A small image captioner, trained from scratch: encoder activation relu, trained on rendered rooms with furniture.
Rows from block 5 of the image encoder of a small image captioner, named by matrix and row number. Rows with one number belong to one neuron. Each number is 50 + 12 x the weight over its row's rms, rounded and kept within 0 to 99. All counts start at 0.
After each neuron's rows are labels from the 100 images, of 14976, where the neuron reaches its highest value: "peak at" is the part of the image that holds the peak. Only what is clearly more common there than usual is listed. The data: rendered rooms with furniture. In brackets: how many of the 100.
# fc1: MLP up (encoder.blocks.5.mlp.fc1.weight, 1536x384), inputs 192-287
# fc2: MLP down (encoder.blocks.5.mlp.fc2.weight, 384x1536, transposed), outputs 192-287

fc1.686:50 50 69 77 91 50 36 50 33 50 50 50 50 50 67 50 50 50 50 50 50 50 50 50 50 50 50 50 50 50 74 50 50 50 71 68 50 50 50 50 65 76 50 27 50 50 50 50 34 50 50 84 50 50 50 71 62 50 29 50 50 63 50 50 50 50 50 50 50 50 50 50 28 50 50 25 50 50 72 50 50 50 72 50 50 29 50 50 50 67 50 50 66 50 50 50
fc2.686:63 66 50 82 35 35 50 50 50 50 50 50 50 50 59 50 50 50 50 50 50 50 50 50 50 50 29 25 50 50 50 35 70 29 50 50 50 50 50 50 26 50 50 50 69 50 50 33 50 35 70 34 83 50 09 50 39 26 68 50 50 50 50 50 50 50 50 66 50 50 23 50 50 50 50 50 37 50 50 17 50 50 50 50 65 50 29 50 31 36 50 39 50 50 50 50
peak at: top centre (26)

fc1.235:32 75 50 50 50 50 50 50 34 50 50 50 50 70 50 71 65 50 35 50 50 63 62 50 50 63 50 50 50 50 50 50 50 75 50 50 50 50 25 50 50 50 50 50 50 31 17 36 50 50 50 69 66 64 74 50 50 50 50 50 50 50 86 50 69 50 50 50 50 50 78 50 65 50 31 50 50 50 50 50 78 50 61 50 50 77 50 50 60 70 50 50 50 50 28 50
fc2.235:50 50 50 50 50 50 50 61 50 74 50 50 50 50 50 50 50 50 50 50 50 50 50 50 50 29 50 84 50 50 50 50 73 50 50 11 50 36 50 50 50 50 50 65 50 71 50 50 50 50 18 50 50 39 50 50 50 50 50 50 50 50 81 50 50 50 50 50 24 34 50 20 50 50 50 50 50 50 50 50 50 21 62 79 50 50 50 50 50 50 50 68 50 50 50 72
peak at: top centre (29)

fc1.430:30 50 50 69 50 50 68 50 50 28 50 33 50 67 50 50 31 74 50 50 64 66 50 50 50 50 50 14 50 50 50 50 50 50 50 50 31 50 50 11 92 50 50 50 74 50 50 50 50 50 50 50 50 50 50 50 50 50 50 50 32 50 50 50 75 35 50 77 50 69 50 50 32 50 66 50 50 50 50 50 50 50 31 50 50 50 50 50 50 23 50 50 50 87 61 50
fc2.430:50 50 50 62 50 50 50 50 50 50 50 50 63 21 50 50 50 38 50 50 50 18 81 50 50 50 34 50 50 50 50 50 50 50 50 50 50 41 31 50 24 50 50 50 50 50 50 50 50 70 50 61 50 50 50 16 69 50 50 50 64 50 50 50 50 84 09 50 50 50 50 50 50 81 50 42 50 50 50 50 50 50 50 50 50 50 29 50 50 50 24 50 50 50 50 50
peak at: middle right (25)

fc1.604:50 50 50 50 50 50 20 50 64 50 50 71 50 31 18 50 75 00 50 50 50 50 36 28 33 50 50 50 50 50 50 66 50 50 50 73 35 50 35 66 75 50 50 50 50 50 50 50 73 50 50 50 50 50 33 50 50 50 27 50 50 17 50 50 50 32 50 50 28 50 50 50 28 50 50 50 50 50 50 28 50 50 50 50 50 50 50 50 35 50 50 50 50 50 50 50
fc2.604:50 50 50 50 77 50 70 50 76 50 50 50 50 50 50 50 65 50 50 41 50 50 50 33 50 50 17 50 50 50 50 16 67 20 76 50 50 59 50 50 42 50 50 78 39 50 42 50 84 50 71 37 30 50 50 32 50 62 31 50 50 36 50 50 50 50 50 50 50 50 50 50 50 50 50 50 38 50 50 50 71 65 37 50 34 50 28 28 50 65 66 50 22 50 50 50
peak at: top left (74)

fc1.107:50 50 50 62 23 50 23 50 50 50 50 50 50 66 32 50 50 50 50 69 50 35 50 50 36 50 50 50 82 50 50 50 50 50 21 50 83 50 50 50 50 63 29 21 50 69 50 50 50 50 50 50 30 14 50 50 50 50 73 26 50 50 62 50 50 50 42 50 50 50 50 50 50 50 61 50 75 50 50 50 50 50 50 50 33 50 70 17 50 76 50 50 50 50 50 50
fc2.107:50 41 50 33 50 56 25 50 25 58 50 50 42 50 50 50 31 50 20 50 65 50 50 50 50 50 88 50 33 66 72 50 50 37 50 50 50 70 32 50 50 50 50 64 62 72 50 50 26 50 50 50 50 50 50 50 65 28 30 28 50 35 50 50 50 35 69 50 23 50 50 32 50 61 50 40 50 50 50 50 50 50 66 66 30 50 50 50 41 50 50 50 50 50 40 50
peak at: middle right (28)

fc1.547:50 31 66 70 50 50 50 50 36 50 50 56 50 50 50 50 50 50 50 50 50 50 67 19 50 50 32 66 50 50 50 50 50 50 50 29 50 50 50 50 50 50 50 23 50 34 36 24 50 50 63 82 50 50 50 50 50 50 50 50 50 33 50 50 50 50 50 50 50 72 75 50 50 30 50 70 33 50 50 50 27 50 50 28 50 50 50 69 50 50 71 74 50 50 50 50
fc2.547:50 50 50 50 50 50 75 50 50 50 50 50 50 62 50 50 71 50 50 65 71 50 50 20 50 50 50 50 50 50 50 50 67 50 66 50 50 50 50 50 50 72 50 72 50 50 50 66 50 69 50 50 77 66 50 38 75 50 34 50 66 71 50 30 86 50 50 70 50 50 50 50 59 50 50 31 88 50 36 50 37 50 50 83 41 70 20 50 50 50 50 33 50 50 25 50
peak at: top centre (45)

fc1.288:50 66 69 64 50 50 50 50 50 50 35 50 50 50 68 50 50 69 50 50 50 60 50 50 50 50 50 50 37 50 50 50 50 50 05 50 66 71 50 20 24 50 50 50 50 50 50 50 50 23 30 30 50 69 50 24 34 50 50 61 33 76 50 50 50 50 33 18 50 50 50 50 50 50 50 34 50 50 50 50 50 28 68 50 50 69 50 50 50 50 50 50 10 70 50 50
fc2.288:37 50 50 50 42 73 50 50 50 63 50 80 36 50 38 50 62 50 50 37 50 50 50 50 50 50 50 50 50 50 50 32 50 50 50 15 50 50 39 50 50 50 50 50 50 50 63 50 29 50 50 39 50 50 50 50 76 50 22 50 50 50 50 50 50 50 32 72 50 50 50 50 50 50 50 50 37 50 50 69 50 31 50 96 67 50 60 31 50 29 73 50 66 50 50 50
peak at: middle right (35); middle left (28)

fc1.84:50 50 50 27 50 50 71 50 50 69 21 50 50 68 50 50 50 50 50 50 50 50 50 50 50 50 50 32 50 68 50 50 24 50 68 11 71 50 75 50 82 50 64 50 50 31 69 50 37 50 70 50 50 50 27 35 24 76 50 50 50 37 50 37 73 50 50 71 50 65 50 70 50 50 71 50 50 50 33 50 50 50 50 35 50 50 50 50 50 68 50 50 50 50 50 50
fc2.84:41 50 23 59 50 50 35 50 50 50 50 40 50 36 50 50 50 50 50 64 19 50 50 67 50 50 50 73 50 50 79 36 50 50 50 50 50 50 50 33 50 50 50 72 50 50 50 50 81 24 67 26 50 50 32 50 50 50 50 50 50 50 76 77 50 50 19 50 50 59 50 29 50 50 50 50 50 50 67 17 50 50 50 50 73 50 50 50 24 50 33 50 32 50 18 82
peak at: middle right (25)

fc1.461:50 50 50 25 50 50 50 50 50 50 27 50 50 50 50 50 50 50 50 69 50 50 66 50 50 50 81 50 71 50 22 50 50 21 50 50 50 50 50 50 50 50 50 50 50 50 50 23 50 50 50 50 50 24 50 50 50 63 50 50 50 50 50 50 50 62 50 50 50 50 50 50 50 50 50 20 50 50 50 50 24 50 33 50 50 50 50 50 69 50 50 78 50 30 50 50
fc2.461:50 50 50 50 50 80 50 50 50 50 50 68 50 73 50 50 26 50 50 50 32 50 25 70 50 50 50 50 50 50 50 50 50 50 50 50 50 50 50 50 50 76 50 75 50 50 50 50 50 50 50 78 33 82 50 50 50 50 50 50 50 50 25 50 50 17 33 50 50 50 50 50 50 50 11 94 82 75 50 67 50 56 50 50 50 50 50 69 50 50 50 28 27 50 50 50
peak at: top centre (29)

fc1.734:13 50 68 50 22 50 50 50 34 73 20 50 38 72 50 50 75 50 50 50 50 69 50 64 50 50 50 50 82 50 39 50 30 69 25 23 50 50 31 50 64 50 50 69 50 50 50 27 50 50 50 50 50 50 50 64 50 50 50 34 50 50 50 50 50 50 32 50 50 83 70 50 74 50 20 50 50 50 76 29 71 50 50 50 50 50 50 50 50 50 50 50 50 39 50 50
fc2.734:38 50 50 50 50 94 25 50 64 50 16 28 79 50 50 68 50 50 50 50 50 50 34 50 31 50 50 50 34 50 50 50 50 50 66 50 50 50 38 17 30 50 50 50 50 50 50 50 50 50 50 50 77 24 50 50 50 50 50 50 50 50 50 50 50 50 50 50 50 50 74 50 50 69 50 50 64 76 50 50 27 50 84 66 24 50 50 50 43 50 50 50 75 50 50 70
peak at: top centre (38)

fc1.369:50 50 75 33 50 50 50 50 50 50 50 50 50 50 50 79 50 50 50 50 50 50 50 50 50 34 50 50 50 50 23 50 50 50 50 50 50 50 80 50 50 50 65 50 50 50 50 50 50 50 50 50 50 50 50 50 50 50 67 50 77 50 50 76 50 50 50 50 50 15 50 50 50 50 64 50 50 50 50 50 50 50 50 50 50 50 50 50 50 50 50 50 50 50 50 50
fc2.369:50 72 37 50 50 50 50 50 50 50 50 50 50 50 31 29 37 50 50 23 50 50 50 33 50 50 50 50 35 50 50 50 50 50 50 70 50 50 50 50 50 50 65 77 50 50 50 50 97 50 50 50 50 50 50 31 22 50 50 80 26 50 24 50 50 50 63 23 25 50 50 50 50 50 50 24 50 50 50 50 30 35 50 50 50 71 50 50 50 71 50 50 08 50 50 50
peak at: top left (71)

fc1.760:50 50 50 50 89 50 50 50 66 24 50 50 30 50 40 50 50 81 50 37 50 69 50 29 50 50 74 50 50 50 50 50 69 50 78 32 63 50 50 27 50 50 50 32 34 50 73 50 50 50 67 50 71 23 60 50 50 65 50 32 50 50 50 50 29 50 50 50 22 50 50 50 50 50 27 79 18 50 36 50 50 50 50 50 77 30 50 70 50 50 50 50 28 50 50 60
fc2.760:50 50 50 30 30 50 02 50 50 50 50 50 91 50 50 50 50 50 50 75 50 50 86 65 50 50 50 50 50 50 35 27 50 50 50 50 16 50 50 30 50 50 50 50 50 50 33 50 50 50 50 25 50 50 36 27 00 67 50 50 50 29 50 50 50 50 31 50 72 50 50 37 50 50 50 50 50 50 50 38 50 33 50 50 50 50 50 50 50 50 50 50 17 26 73 50
peak at: middle right (27)

fc1.128:50 70 50 50 17 31 68 50 50 73 67 50 50 78 50 50 50 50 50 50 50 50 50 50 50 50 50 50 50 50 50 50 50 50 50 50 50 50 20 50 50 50 50 50 32 35 50 50 19 50 50 24 11 50 50 32 85 50 50 50 50 50 30 29 74 50 74 50 50 38 50 50 18 50 50 50 50 31 50 70 50 34 50 50 69 50 50 50 28 25 31 50 50 50 50 50
fc2.128:50 50 50 85 71 42 18 50 50 67 50 50 66 32 50 50 50 50 50 24 25 58 63 69 50 50 50 50 27 50 50 28 50 50 27 50 50 50 50 50 28 50 31 50 50 50 50 50 85 50 70 50 50 50 50 50 36 50 50 50 50 50 50 50 50 50 50 50 50 50 50 50 50 50 50 50 50 50 50 50 50 60 16 50 24 84 50 76 50 50 50 62 39 76 50 50
peak at: middle right (42); centre (34)

fc1.469:22 50 69 50 50 69 34 50 50 50 50 34 50 50 50 50 64 50 50 18 50 50 50 50 66 68 61 50 74 50 30 50 50 63 50 50 50 24 72 26 50 50 70 50 50 50 50 50 61 50 77 50 80 50 76 75 50 69 50 50 50 50 50 82 50 50 50 21 24 30 50 36 50 68 50 50 50 50 50 26 62 50 50 41 50 50 50 74 50 50 66 34 30 28 40 50
fc2.469:67 37 34 24 29 50 50 66 36 50 25 79 83 50 50 50 31 50 50 36 50 50 50 50 50 50 50 50 24 32 50 50 50 50 50 65 50 50 50 50 50 30 50 77 50 50 76 50 83 50 50 42 50 50 23 50 28 50 43 30 50 63 32 50 50 33 40 64 77 76 38 50 50 69 50 50 83 50 50 68 50 66 50 30 50 50 50 50 50 50 50 25 50 50 50 50
peak at: middle right (35)

fc1.206:50 73 50 50 50 39 73 50 50 73 50 50 65 50 50 50 50 50 50 37 50 99 50 50 50 50 50 50 50 50 50 71 69 50 23 50 50 71 50 50 50 65 50 50 82 50 50 50 50 50 65 50 50 71 50 50 50 50 50 50 50 62 31 50 50 50 50 50 50 70 50 50 25 17 19 50 50 50 50 50 50 50 50 50 50 73 50 50 50 74 50 50 50 50 65 50
fc2.206:50 50 50 50 50 50 50 80 50 32 70 50 30 50 50 50 50 66 50 50 62 81 50 50 50 50 50 50 50 50 27 22 50 50 50 50 50 50 50 50 50 50 50 50 20 36 18 50 72 50 50 23 32 50 50 50 50 84 38 50 18 50 50 50 73 50 50 50 50 50 50 69 34 50 50 50 50 50 50 50 50 50 50 50 50 13 50 50 50 50 50 50 50 50 50 50
peak at: top centre (43)